config.yaml
arch: "crnn"
model: "audio frame classifier"
dataset: "melodies that start on their tonic, played by one synthesised instrument"
train_examples: 26041
gain_aug_db: 6
time_shift_ms: 50
n_mels: 40
hop_length: 160
input: "log_mel"
spec_augment: false
win_length: 400
num_classes: 72
output_stride: 2
norm: "groupnorm"
activation: "mish"
weight_standardization: false
depths: [1, 1, 1]
kernel_size: 5
stem: "single"
widths: [96, 112, 144]
rnn_width: 192
rnn: "lstm"
bidirectional: true
rnn_residual: false
rnn_layers: 5
optimizer: "nadamw"
lr: 0.002
beta1: 0.85
beta2: 0.99
eps: 1e-08
grad_clip: 3.0
steps: 500
batch_size: 64
epochs: 1.2
lr_schedule: "wsd"
decay_fraction: 0.2
final_lr_fraction: 0.1
warmup_steps: 100
weight_decay: 0.1
Rows from block 4, named by matrix and row number. Each number is 50 + 15 x the weight over its row's rms, rounded and kept within 0 to 99. All counts start at 0. After the name is the row's rms in percent of the matrix's.
# weight_ih_l0_reverse: LSTM input weights, backward direction (gates i, f, g, o stacked) (model.rnn.1.rnn.weight_ih_l0_reverse, 768x384), inputs 0-63
weight_ih_l0_reverse.130 108:59 38 52 44 66 40 78 57 69 77 37 44 63 55 75 71 42 56 75 60 75 61 39 50 63 36 43 54 45 50 70 62 62 68 42 66 60 40 45 67 71 42 61 69 26 54 85 54 69 21 43 40 49 24 16 74 63 57 30 41 28 61 42 34
weight_ih_l0_reverse.131 104:73 38 64 57 32 55 57 64 64 49 71 30 58 32 39 25 38 52 36 57 74 77 35 53 63 17 38 55 62 57 48 29 50 68 78 61 41 32 77 42 32 46 67 72 42 71 57 30 26 39 21 67 29 35 30 62 51 40 67 47 49 39 08 59
weight_ih_l0_reverse.132 100:50 72 47 61 41 62 52 30 53 54 58 34 73 50 59 40 61 71 36 45 48 69 66 25 38 08 28 43 28 46 42 49 46 33 69 71 16 83 50 60 49 26 37 65 72 27 33 50 23 50 42 68 59 23 49 43 42 56 55 34 28 50 67 47
weight_ih_l0_reverse.133 104:57 44 32 55 29 59 34 09 35 35 51 63 54 56 75 31 49 30 41 46 53 66 55 60 49 35 71 39 67 58 26 26 41 48 50 64 59 42 60 39 62 73 38 56 47 42 63 41 52 53 54 39 31 60 48 64 27 35 51 53 36 56 55 49
weight_ih_l0_reverse.134 105:61 63 61 60 34 49 12 35 63 40 63 37 59 51 46 53 64 69 54 60 61 34 45 46 67 67 36 23 63 62 62 41 64 62 30 38 42 17 70 64 53 56 57 60 42 54 60 42 56 80 35 23 61 51 66 65 47 50 37 59 66 43 12 79
weight_ih_l0_reverse.135 105:24 55 70 43 39 40 39 71 18 39 57 58 65 22 35 84 42 42 44 30 43 64 38 53 28 45 43 64 49 45 78 41 80 50 50 55 52 47 44 61 65 45 40 64 62 69 40 66 33 61 33 59 38 54 73 58 37 46 17 83 49 44 52 49
weight_ih_l0_reverse.136 104:18 64 29 37 49 52 68 57 71 54 68 44 46 52 57 43 60 17 63 36 55 37 32 67 36 38 46 64 74 48 42 62 61 49 30 51 61 37 52 49 30 63 47 49 19 65 49 50 71 37 45 62 48 56 41 59 70 34 44 30 44 47 39 42
weight_ih_l0_reverse.137 099:58 61 70 32 74 54 76 44 43 20 44 48 40 36 45 64 54 65 57 66 49 31 52 21 50 20 27 74 59 60 52 42 61 28 68 70 57 42 32 75 38 52 60 25 58 72 47 38 43 32 52 48 24 34 44 41 42 61 60 66 56 32 48 72
weight_ih_l0_reverse.138 105:39 50 63 40 50 24 83 55 63 59 48 73 51 28 55 68 60 46 58 71 72 29 55 53 54 49 27 43 55 47 55 31 81 39 36 55 38 49 62 71 47 43 53 76 38 45 35 68 47 24 57 72 31 31 24 48 71 50 53 77 64 33 38 29
weight_ih_l0_reverse.139 100:38 25 56 50 66 23 51 75 34 61 57 63 33 49 58 68 48 35 51 26 43 19 71 63 50 30 39 37 37 48 38 69 62 50 57 60 32 74 58 48 37 36 45 34 72 57 42 33 40 68 50 44 34 18 46 34 41 53 33 74 31 51 71 30
weight_ih_l0_reverse.140 108:52 66 91 53 21 63 39 47 70 32 70 45 32 53 41 09 48 66 53 29 55 21 70 66 67 46 57 66 36 38 38 52 44 51 14 53 49 53 50 22 26 51 27 56 49 69 56 50 64 62 51 45 42 50 43 59 23 61 61 64 60 52 20 72
weight_ih_l0_reverse.141 102:50 34 55 51 42 76 39 50 78 26 71 60 63 63 50 48 49 69 62 43 64 60 40 19 51 25 66 32 49 71 50 38 47 51 32 69 29 44 61 38 42 27 56 31 56 57 51 57 35 61 35 35 41 55 55 40 79 27 33 42 36 43 24 44
weight_ih_l0_reverse.142 100:33 69 34 36 34 71 22 38 39 44 36 46 45 54 60 41 47 24 32 35 50 48 26 87 45 26 56 66 74 47 49 56 31 53 41 60 36 43 35 60 47 67 57 71 37 59 58 63 71 56 63 49 61 63 54 38 47 53 56 36 73 69 04 43
weight_ih_l0_reverse.143 106:44 79 67 31 43 55 26 62 48 16 60 47 61 42 31 67 52 67 57 42 15 41 41 38 48 32 42 60 36 83 78 40 56 43 28 58 38 93 33 40 72 61 65 46 55 53 36 39 68 24 41 29 54 58 65 41 28 41 39 55 52 42 38 28
weight_ih_l0_reverse.144 097:51 84 68 47 29 62 32 66 65 53 48 49 28 55 53 48 74 40 57 51 18 48 48 60 40 65 64 63 34 27 68 57 52 21 19 39 25 18 72 42 63 79 49 71 36 56 34 42 60 39 33 40 51 76 67 41 30 34 36 59 47 65 38 39
weight_ih_l0_reverse.145 100:32 30 35 45 51 81 50 60 50 58 60 47 33 35 46 42 49 41 57 60 22 50 79 61 84 75 68 29 24 46 45 58 42 78 60 29 77 45 74 36 49 36 64 45 40 34 45 29 54 69 75 59 66 57 44 43 41 40 61 48 60 40 42 43
weight_ih_l0_reverse.146 110:31 67 87 32 45 42 45 36 65 32 24 49 49 60 83 59 49 32 66 36 61 47 58 70 68 51 78 42 49 27 21 48 36 50 35 39 38 09 40 61 70 49 39 58 57 77 56 49 43 45 51 46 40 54 42 63 55 54 52 46 58 66 20 51
weight_ih_l0_reverse.147 111:36 38 63 36 63 63 25 71 61 60 42 50 29 40 39 29 34 45 58 32 63 27 37 82 64 76 35 61 33 35 63 41 70 41 30 05 59 35 39 29 47 47 64 56 73 38 53 68 69 36 69 25 47 62 75 19 46 67 52 70 85 37 37 48
weight_ih_l0_reverse.148 096:57 65 75 67 61 59 53 23 55 60 41 61 56 62 80 33 30 51 51 29 52 46 46 26 26 62 53 66 50 69 69 49 47 48 47 27 28 48 62 38 46 72 60 57 37 67 46 42 64 71 53 50 50 72 65 41 71 44 51 59 28 79 28 48
weight_ih_l0_reverse.149 097:26 64 58 44 57 53 35 47 48 72 41 29 47 66 51 64 48 60 37 43 63 19 59 32 63 42 54 70 64 51 33 35 75 26 37 27 41 58 25 53 37 60 42 44 68 40 39 52 67 50 44 22 69 84 51 51 56 38 44 62 51 54 54 56
weight_ih_l0_reverse.150 099:42 52 45 73 49 36 35 58 71 64 35 59 52 38 57 35 48 67 50 30 43 31 36 59 37 51 34 56 47 59 45 79 33 30 46 27 50 27 24 41 46 77 30 47 64 58 36 39 59 34 48 52 52 62 63 51 58 49 50 38 62 65 50 59
weight_ih_l0_reverse.151 094:28 63 54 79 20 32 69 31 49 66 45 63 76 62 52 56 45 53 41 34 53 56 36 64 28 49 71 51 64 50 39 39 44 42 65 63 32 46 43 55 51 60 67 65 58 71 34 48 23 77 49 71 55 80 18 50 66 64 28 18 53 55 45 39
weight_ih_l0_reverse.152 107:61 36 28 38 81 44 39 37 38 74 50 57 67 28 34 46 52 32 48 35 45 47 50 35 47 71 51 88 62 57 49 49 26 56 62 61 32 20 46 44 51 45 66 49 39 69 29 48 29 49 58 70 72 36 62 50 55 70 54 41 55 57 59 51
weight_ih_l0_reverse.153 100:27 48 55 48 65 43 48 28 64 47 75 64 58 46 33 48 60 40 35 38 20 56 24 67 37 30 62 52 42 47 57 45 48 57 40 51 26 76 59 52 59 67 30 78 68 48 46 45 41 79 61 47 72 68 47 34 34 28 37 65 69 73 52 44
weight_ih_l0_reverse.154 110:60 50 52 25 47 53 56 33 42 44 67 49 59 66 26 27 10 58 38 39 46 26 59 76 43 51 42 79 54 70 78 32 53 32 25 74 73 54 49 64 32 56 38 10 71 73 49 35 37 26 54 59 41 44 60 41 73 77 54 42 59 72 52 61
weight_ih_l0_reverse.155 101:76 36 61 20 48 49 54 32 43 46 34 41 14 33 28 55 50 47 53 46 51 35 54 44 48 36 37 66 58 70 43 32 72 39 49 13 69 54 56 42 26 49 66 43 63 28 55 52 81 32 66 59 64 26 44 15 28 70 25 53 41 25 61 24
weight_ih_l0_reverse.156 098:68 55 72 53 57 54 32 49 47 34 69 34 47 46 52 28 63 45 55 75 54 60 47 77 44 50 75 78 55 21 46 56 38 46 36 51 58 30 56 78 64 71 48 65 43 29 56 61 64 68 55 47 42 51 23 65 40 62 41 50 51 63 40 21
weight_ih_l0_reverse.157 097:39 36 20 65 56 64 45 49 55 66 51 79 56 36 65 48 53 54 57 54 71 25 68 44 63 65 68 56 53 70 65 43 23 45 43 31 44 72 44 31 47 57 40 65 73 49 36 45 60 57 53 50 68 55 51 47 59 46 36 41 66 62 58 29
weight_ih_l0_reverse.158 098:67 64 61 35 51 57 48 59 61 50 37 27 59 32 62 38 44 75 30 50 65 72 60 30 43 58 44 70 37 46 58 62 64 64 25 78 58 42 43 63 37 24 26 43 34 58 44 52 35 27 63 53 61 50 55 43 61 33 38 42 36 60 51 71
weight_ih_l0_reverse.159 103:73 06 39 44 60 50 79 79 56 36 36 49 68 31 59 47 50 47 65 28 68 42 36 35 63 21 77 29 39 83 61 51 20 72 50 41 40 53 59 18 65 63 34 33 41 50 49 52 48 50 30 52 71 33 47 56 71 36 58 51 51 35 35 71
weight_ih_l0_reverse.160 099:48 66 45 40 54 49 76 46 68 42 41 52 31 54 58 66 51 66 35 67 60 40 65 34 72 51 64 23 27 55 56 70 35 62 68 36 67 65 50 77 70 41 21 38 48 52 87 23 62 32 53 44 55 44 35 62 59 38 47 60 58 21 55 39
weight_ih_l0_reverse.161 107:74 44 69 64 44 51 31 66 66 46 31 69 28 49 55 71 59 54 70 41 51 36 75 55 51 10 52 41 36 69 47 42 38 53 35 54 62 69 70 38 58 59 51 43 47 33 55 43 55 29 48 29 64 47 33 25 25 38 52 54 40 34 40 25
weight_ih_l0_reverse.162 098:39 39 41 46 32 56 51 60 56 40 72 66 46 41 57 69 21 58 51 65 26 20 15 40 43 52 49 70 57 30 62 56 28 46 48 18 52 17 43 28 33 39 42 55 51 35 52 52 53 62 77 44 52 42 64 57 39 55 36 55 67 56 53 38
weight_ih_l0_reverse.163 098:17 24 28 66 72 54 64 46 57 51 55 39 46 51 74 73 68 55 28 75 27 77 45 59 63 48 46 54 65 42 30 70 62 51 40 62 50 46 50 66 56 60 37 37 41 35 49 34 44 61 70 61 34 52 54 74 53 26 25 61 50 53 69 35
weight_ih_l0_reverse.164 099:53 50 31 41 58 70 76 71 55 48 36 71 62 43 36 32 26 36 54 63 71 33 45 40 34 47 41 63 62 39 85 57 41 41 48 44 43 49 67 61 58 46 37 35 77 40 30 36 67 69 52 55 67 51 67 08 37 35 44 59 40 57 72 58
weight_ih_l0_reverse.165 100:70 40 74 36 69 55 58 77 26 34 21 80 69 58 37 59 45 62 76 44 43 33 56 46 65 23 63 43 25 41 66 47 59 30 35 67 60 67 68 56 50 30 59 37 43 53 47 21 63 71 34 60 41 25 50 33 68 49 43 69 44 40 72 58
weight_ih_l0_reverse.166 098:67 57 50 28 28 59 69 22 52 40 38 49 58 49 34 36 30 65 33 54 64 37 57 56 70 40 72 80 33 33 70 52 63 38 63 47 74 38 63 36 65 76 74 67 84 41 63 52 41 41 60 58 38 49 41 30 61 71 35 31 58 85 67 52
weight_ih_l0_reverse.167 094:39 20 38 70 50 55 41 26 43 55 39 65 78 36 64 64 45 22 20 48 43 39 62 27 49 49 38 62 36 28 51 42 68 67 56 41 49 53 25 64 50 61 46 53 63 63 22 37 58 55 71 78 75 57 35 50 72 79 49 39 42 45 76 72
weight_ih_l0_reverse.168 098:31 42 28 25 24 68 32 30 24 57 59 26 51 52 40 73 52 59 53 47 17 43 72 75 38 70 36 28 55 74 86 62 73 21 64 23 46 78 57 54 37 52 75 46 71 49 57 38 31 34 55 49 66 70 67 44 53 47 69 41 59 51 57 38
weight_ih_l0_reverse.169 101:45 71 61 44 35 62 35 49 34 61 32 69 32 32 50 42 44 69 46 36 64 32 45 70 64 53 65 79 24 32 49 53 50 27 40 55 30 59 40 29 52 70 40 56 45 30 67 71 32 46 56 63 45 48 35 36 66 64 56 73 49 37 65 37
weight_ih_l0_reverse.170 107:37 39 63 76 39 60 23 65 70 57 45 73 60 54 42 29 55 47 49 55 33 68 32 59 38 54 74 36 63 70 41 34 52 56 42 35 73 54 42 59 61 51 47 50 60 65 66 21 16 67 64 13 67 75 34 48 34 60 72 49 61 55 22 43
weight_ih_l0_reverse.171 098:41 70 29 36 45 52 48 24 81 72 54 64 62 57 38 62 56 52 67 63 40 51 60 72 68 48 28 53 65 44 27 67 60 69 64 37 61 49 65 50 57 75 40 52 43 64 66 52 61 66 67 74 60 41 51 50 49 29 45 39 43 64 48 76
weight_ih_l0_reverse.172 107:37 21 52 46 60 62 26 42 38 52 73 48 69 16 40 58 31 41 40 39 42 61 58 70 42 63 48 63 63 73 23 47 52 59 63 66 68 40 32 27 56 78 50 48 61 73 52 62 64 72 30 21 56 84 67 28 27 25 43 37 60 40 65 27
weight_ih_l0_reverse.173 103:44 62 19 63 46 75 39 54 53 64 42 61 44 51 54 56 21 43 64 60 52 28 72 57 22 29 67 41 58 56 77 37 18 57 68 25 42 08 56 41 47 66 33 39 40 68 34 42 53 52 20 58 72 54 55 51 67 55 37 43 61 68 54 56
weight_ih_l0_reverse.174 107:78 33 81 67 34 42 75 64 39 53 38 47 63 65 40 53 50 51 43 75 51 46 28 48 39 59 43 41 56 71 46 74 42 58 36 46 29 52 45 53 45 42 63 29 46 37 36 35 34 39 55 61 45 50 50 45 45 59 48 68 26 67 17 31
weight_ih_l0_reverse.175 098:56 45 81 73 66 40 39 41 37 28 50 41 41 47 77 49 31 84 72 38 45 44 42 50 50 72 40 59 64 55 51 45 46 53 37 54 41 67 42 56 61 53 32 48 36 36 57 63 64 21 46 61 63 35 55 57 41 66 41 61 51 62 49 20
weight_ih_l0_reverse.176 106:67 72 67 59 49 39 46 28 72 45 54 49 44 65 50 58 51 31 48 42 26 68 31 64 24 62 54 43 51 82 39 58 48 44 38 59 61 50 21 58 56 56 58 48 32 70 42 31 61 11 37 70 43 44 57 34 55 59 52 30 41 77 26 51
weight_ih_l0_reverse.177 103:28 43 73 73 44 50 74 81 60 52 56 66 29 45 60 56 56 69 46 21 30 52 52 54 74 52 25 45 68 47 28 39 80 81 32 71 40 38 29 52 38 64 72 55 45 53 36 62 63 39 75 48 42 63 70 44 52 37 35 49 66 23 31 52